Rows from block 3 of the image encoder of a small contrastive image-text model, named by matrix and row number. Each number is 128 + 32 x the weight over its row's rms, rounded and kept within 0 to 255. All counts start at 0.
Before each channel's rows are labels from the 100 images, of 14976, where the channel reaches its highest value: "patch colour" is the nearest of a few named colours to the mean colour under the peak. Only what is clearly more common there than usual is listed. The data: small charts drawn from random numbers.
# r30: branch 2 reduce pointwise conv (encoder.blocks.3.r3.0.weight, 56x224x1x1), inputs 112-223

patch colour: white
r30.27 [182  82 141 157  91 166 122 144 160 116 143 158 126 123 127  87  75 157 166 132 138 130  81 156 130 111  76 122  99 122 125 179 124 156 145 224 124 162  72 100 117 138 194 155 191  82 140 145 116  93 142 146 101 107  96 193 174  92  86 111 131 165 148 167 160 119  61 148  80 176 143  71 130 143 122 117 186 135  72 158 192 101 195  78  88  87 159 168 129 100 151 133 111 110  97 149 147 120 104 105 134 180 138 160  98 105 101 174 143 112  77  93]

patch colour: black
r30.30 [137 165 148 126 128 127  87  70  94 137  84 199 165 106 118 151 132 133  73 108  65 133 128  81 134 160 136 130 129 125 111 119 127 141 139 179 127 150 191 126  89 102 136 119  59  90 140 109 163 136  98 196 143 149 139 127  84 103 157 171 163 133 130 142 147 111 103  99 160 124 163 111 166 106 162 102 107 128 135 155 113  84 162 148  79 154 196 154 161 137 143 104 129 134 151 169 137 156 106 142 117 199 126 141  90 119 155 152 117 189  92 168]

patch colour: grey; pink
r30.37 [115 127 176 104 102  90 210 121 195  98  99  99 166 121 102 122 113 136 111 114 137 119 143 145 107 138 197 112 107  90 189 121 175 104 125 160 139  97 142 111 110 154 131 130 117 167 151 194 128 119 142 176  94 104  94  91 162 151 152 136 139 158 130  75 186 158  96 113 146 182 134 151 109 172 131 131 106  83 125 117 131 120 153 113  57 122 110 112  99 114 112 118 103 138 135 147 118  96 135  67 103 129 181 148 116 124 106 107  82 117 131 162]

patch colour: grey
r30.52 [ 88 133 167 153 143 113 170 103 142 119  92 160 190 160  87 176 148 155 103  78 123 146 163  86 162 110 105 126 118 158 105 237 148  84  92 136 167 115 176  55 146 189 162 117 105 134 107 156 133 148 126 136 151  70 112 107  83 109 110 117 130 124 134 119 191 110  73 199  86 123 130 105 113 105 100 155 142  74 104  63 161 104 112 104 142 124 138 106  67 124 121 138 149 152  92 144 133 111 119 107  95 120 156 138 104 110 130 108 106 138 148 122]

patch colour: pink; cyan
r30.31 [177  85 132  85 168 121 150 144  84 105 150  87 104 114 140 210 131 177 183 123 130 127  63 125 117 178 161 154 158 140  63 112 157 119 151  76  79 131  92 153  74 122 148 139 182 140 144 198 124 135  95 143 130 151 133 129 135 126 160 162 159 100  92 143  99 158 120  96 142 134  59 129 132 208 118  87 139 158  96 154 137 121 142  65 102 145 118 182  66 162 158  71 122 155  80 155  77 134 107 109 128 160 107 107 163 101 129 154  76 112 140 117]

patch colour: purple
r30.40 [118 125 119 160  97 146 157 163 138 136 169  88 129 136 130 106  91 176 185 108 175 137 109 171 121 100 184 174 117 104 118 168 135 163 110 169 197 199 117 158  88 117 135 203 131  74 101  95 116 186 206 127 138  30 121  85 145 200 134  74 125 169 121 138 104 159 150  91 160  98 133  77 155 105 114  69 151 126 126 111 123  92 139 102 125 106 151 103 127  98 131 122 164  86 164 122 118 107 132 119 102 162 117 121 109 138 197 161 111 135 114  98]

patch colour: black
r30.9 [102  62 119 161 134 128 136 113 139  94 155 151 176 122 142  89 129 137 196 146 163 176 114 114 129  79 166 150  90 168 126 186 162 110 132 157 108 161 119  56 114 127 200 105 136 118 141 162  95 163 111 101 160 123 112 121 136 212 116  80 170 172 125 150 104  73 113  95 122 169  78 185 129 131 112 164  86  97 192  81 109 135  98 120  68 150 129 139 123 173 104 101 136 111 100 106  42  73 113 103  90 116  54 143 127 158 122 101 118 102 124 169]

patch colour: grey
r30.26 [117  97 129 151 133 148 109 210 120 104 137 141 148 108 134  96 115 160  88 123 109 118 166 117  99 116 155 129  99  67 113 134 128 127 181 117 149 132 153  95 173 132  97 134 140 183 125 149 115 148 193 177 109 115 155 121  69 141 126 120 112  83 113 105  82 140 129 113 159 119 156  89 141 106 147 130 105 123 108  94 106 124 189 139 141 123 109 151 111  91 140 128 130 125  90 129 161 113 148 122 126 165 175 159  96  73 176 139 115 112 136 130]

patch colour: grey; pink
r30.14 [108  79  85 119 118  97 122 144 148 115 102 104 106  94 119 179 130 118  95 111 159 147 141  84 132 114 140 143 161 203 146 124 108 120  95 132 188 116 134 128 159 133  95 143 155 180  86 170 149 157  91  99  70 112 192 157 112 185 206 125 104 161 122 150  94  97 129 117 120 146 103 105  96 105  93 152 158 117 128  94 102 134 178 125 135 128  91 122 104 150 104 119 122 114 128 152  99  94 116 110 103 139 139  84 101 128  95 107 120 169 105 109]

patch colour: white
r30.35 [158  98  80  51 135  92 129  97  80 137 127 139 152 147  99  53 137 147  80 131  90 157 133 112  88 103 138 113 160 120  95  50 137 141 166 170 126 186 172 120 184 113 126 186 125 140  91 131 169  92 170 152  99  59  96 108 191 137 197  72 148 138 136 109 157 121 166 165 173 127 152 152 198 114 139 185 133 149 172 190 165 154 133 103 152 155 143  50 168 123  44 160 147 159  92 136 129 127 110 106 138 121 119 135 151 117 130 126 132 155 125 156]

patch colour: red
r30.34 [167 137 120 186 101 187  85  71 112 187 124  98 119  98 151 139 114 107  94 108 199 101  75 115 111 139 207 115 129 132 120 146 100  89 120  84 111 183 158 143  82 131 105 177 206 154 150 126 195  71 160 141 100 111  97 143 147 165 157  79 150 151  93 106 142  93 111 104 136 182 104  98 154 130 113  94  94  94 120  96 165  88 108 128 128 142 106 143 105 123 112 135 126  69 100  87 115  86 103 178 129 112 124 132 158 120 121 140 140 118 110 160]

patch colour: pink
r30.15 [126 157 168 150 202 100 136 124 208 148  82 156 150 108 120 148 124 122 104  92  39 151  69 117 109 143 110 106 121  72  83 127 171  99 101 189 137 102 151 110 172 182 106 138 167  28 126 142 114 178 178 146 120 115 114  96 109 160 137  67 145 141 110 122 150 173 160 111 133 117 130 118 124 123 138 118 150 158  72 121 117 103 145 130 121  97 146 119  66 139 120 114 131 122 101 125 117  98 101 121 142  83  86 112 155 158  91  73 126 146 171 121]

patch colour: grey
r30.17 [101 106 133 130 173 158 161 123 179 151 144 196 164 128 150 153 115 149 134 110 178 105  85 104 148  90 131 122 151 154 159 120 140 151 127 160 125 163  96 174 108 139 171 110 119  94 157 159 142 130 121 140 142 104  81 150 107 125 122  89  94  91 100 165 101 107 140 127 162 165  68 135 139  88 120 125  87 184 106 161  50 120 123 106 192 124  97 146 142 167  83 142  74 161 137 161 148 124 107 137 157 189 109  86 147 100 120 116  86 153 142  91]

patch colour: grey; brown
r30.54 [135  98 130  58 159  85  92 121 104  48 152 167 162 126 156 115  98 113 180  73  89 137 109 162 136 136 153 106 101 107  77 168 130 126  70 107 123 198 193  97 131  75 138 198 137 140 146 120  80 131 161 107 119  77  98  69  96 120  96 112  81  75 125   0 117 152 162 158 117 119 126 147 167 148  93  90 116 121 182 137  98 140  96 122 123 149 122 133 118 110 140 124 143  74 150 107 145 115 124 108  95  85 107 169  42 105 142 109 174  78 131 163]

patch colour: white
r30.50 [139 112  83 141 134  46 119 116 195  87 101  81 123 108 137 114 131  88 131 142 132 139 110 129 155 173  77 146 123 152 101  84 105  89  66 169  80 121 113 112  99 110 125  85  77 243 110  93 226  96 152  81  66 159 149 157 105 126  85 169 153 108 181  58 180  71 131 191 132 173  66 101 110  75 128 134 144 149 115 131 129 115 167 152 155 127 123 126 166 174 122  91 130 126 116 158  92 126  99 124 108  87 135 151 135 121 135 187 140 110  90 183]

patch colour: pink
r30.1 [118 133 104 126 149 100  97 145  66 138  42 150 159  90 102 143 149 113 140 123 126 104 115 114 105 155  87 115 108 179 149 135 130 111 181  79 113 121 155  89 149  98 102 115 151 167 171 148 133  95 124 147  98  84 117 163 183 108 123  74 159 144 120 114 100 138 156 114 126 121 139 119 149 110  81 186 149 118 157  76 124 185 109 116  74 122 123  80 119 152 112 166  99 125 137 132  91  94 117  79 129 106 125 151 129 118  95 125 104 145 123 167]

patch colour: white
r30.11 [161 162 149 156 189 115  99 134 141 152 118 158 172 126 149 150 167 104 190  89 110 119  74 220 121  80 104  73 145 150 147 105 124 131 112 106  71  87 173 131  98  92 130 104 162 137 133 104 128 133 133 113 175 172 117 152  91 139 118 115 128 179  98  89 169 112 119 137 194  65 120  98 172  62 146 148 151 201 161 204 182 127 135  73 130 155 106 143  82  92 119 124 149  93 151 153 133 130 137 110 164 126  97  84 140 152  92 126 154 145 128 169]

patch colour: white
r30.12 [151  99 130 154 166  85 163 112 155  98 138 194 163 112 112 151 164 149 102 160 166 171  99 146 141 117 128 116  79  81 142 114 133 119 126 184 153  92  81  90 139 101 137  98  67 112 116 101 201 149 185 143 146 125 123 124 180 147 104 128 113 181 149  69 198 126 127 125 163 127 159 154  99 122  60 182 101 101 216 207 183 130 152  95 193  91  64 160 101 116 117 116 107 137 114  88 128 101 129  99  95 138 100  79 200  57 120 135 120 106 138 144]

patch colour: pink
r30.2 [186 114  57 142 128 113 157 115 148 141 144  96 166 172 133 141 116 108 120  67 106  89 183 133  92 156 150 116 151 138 134 211 127 153  93 162 155 173  96  80  86  77 143  98 142 145 106  99 136  82 118 161 149 130 127 115 112 147 111 104 110 109 110 165 131 134 150  84 149 131 195 124 148 143 126 146 136 178 172 102 130 109  88 125  79  87 100  79 161 127 150 121 138 153 111  93 156 115 115 105 109 136 104 117  97 153 111 117 106 150 145 135]

patch colour: pink
r30.44 [119 113 120 103  92 148 161 138 155  85 119  94  55  92 119 124 134 129 102 142  98 146 115 149 147 183  88 156 140 105 121 133  96 160 141 128 147 104 189  86 146 122 135  92 160 125 144 128 136  72 123 123  96 135  73  98 148 156 156 159 129 147 148 146 112 118 111 127 156 107 135 101 186  87 184 127 161 164 176 110 165  75 158 126 129  99 103 160 163 127 168 140 112 160  93 142 101 127  98 137 115 167 111 104 181 104 120 111  98 120 161 166]

patch colour: brown
r30.46 [168  89 167 109  90 169  94 101 145  94 146  97 127 144  91 153 132  94 154 104 168 113  69  77 123 123  94 135 125 115 106 116 130 146 160 110  98 130 115 130 103 120 149 103 193 187 178 176 167 113 144 208 164 127 174 148 140 135 121 106 110 140 104 145 178 112 114 120 132  78  42 150 141 117 153 134 103  96 117 170 104 112  96 107 186  96 173  82 120  90  71 157 156 105  84 101  68 121 155 151 105 103 107 163 105 121 141 123 160 116 148 134]

patch colour: grey
r30.25 [148  95 113 163 140  99 144 223 142 124  92 155 124 177  99 189 136 125  37 122 146 183 121  93 113 176 166 179 136 138 125 131 135 136  57 128 142 142 106 142 212 118 145 132 104 126 152 128 157 143 155 128 119  76 185 150 104 168 152 131 142  52 109 100 139 119 167  89 111  97 123 151 171 134  81 123 141 133 124 120 117 134 163 118 102 106 146 142 116 114 137 138  81  99 120 120 126 115 165 129 126 132 115 143 141 165 144 121 122 118  88 116]

patch colour: pink
r30.47 [ 77 155 123 129 131 148 103  93 116 104 170 190  76 119  82 191  80 125 142 160 115 103 119 162 153 191 102 150 135 139 187 157 111 122 174 136 102 164 119  95 101  73 150 148 132 152 190 115  90  66 130 151  85 109 177 171 182  83 106 171 173 128 114 165 133 120 128 146 113 123 108  66 168  80 129 117 145 103 118 109 159 136 132 125 165 123 108 115 104 138 124 141 115 125 147 124 182 135 124 164 166 144 174 132  98  70 156 126 115 119 109 102]

patch colour: cyan
r30.36 [137 156 131 120 144 128  82 154 141 186 173 159  88 127 126 153 120 123  39  55 196 167  76 143 198 164 109 167 124 133 162 136 166 132 135 107 108  86 126  85 121 120 139 176 132 108 174 179 128 122 137 110  73 105 134 108 170 137 187 106 157 161 141 152 111 113  79 160 132 114 134 136 130 148 119 112 140 120 137 118 141 113 127 144 115 164 134 117  64 134  96 157 191 125  98  92 116 131  77 159 106 144 112 119 129 128 127  65 146 144 111 104]

patch colour: white
r30.21 [151  75 138 111 111 136 137 144 113 201 159 109  42 114 130  66  94 107 135 126  71 121 138 173  95  92  78 130 142  45 104 150 130 107 132 160 141 140 140 144 101 133 133 176 182 159  88 130  76 178 136 116  99  70 109 120 142 106 163  69  61 115 147  82 140  98  64  96 123 147 110 132  64 111 104 107 147 144 107 134  89 122 106 109 134 129 147 100 161 132 174 103 125 174 138  96 142 133 176 124 121 119 103 102  94 118 158 149 139 137 117 138]

patch colour: pink
r30.38 [123 106 136 137 103 126 141 125  91 117  77 142 101 163 114 255 151 151 135 130  95 103 152 154 122 145  93 159 229 162 153  94 126 164 115 141  74 103 112  97 186 113 134 175 158  69 167 157 194 187 126 137 112  87  83 148 136  69 151  96 117 126 136  91 123 150  78 158 131 116 140 136 151 109 135 115 123 199 127 192 132 105 118 102 121  74 159 152 132 102 183 120 195 139 145 139 115 128 159 136 124 138 151 130 180 118 140  62  91 119 127 129]

patch colour: white
r30.48 [132 167  82 116 151 175 122 138  98 145 152 152 130 174 139 165 108 107 154 100 128 130 100 124 111 137 144 149 159 134 123 146 183 108 163 106 150 201  72  77  82 116  87 115 118  80 161 201  60 151 134 195 118 107  93 114 192 134 149 114 167 155 150 208 133  72  90 144 149 117 206 125 154 120 121 143  94 102 118 131 102 107 147 138 106 113 108 101  94 111 130  86 157 138 104 149  76 130  80 131 155 135 168  57 180 113 110 108 125  93 127 101]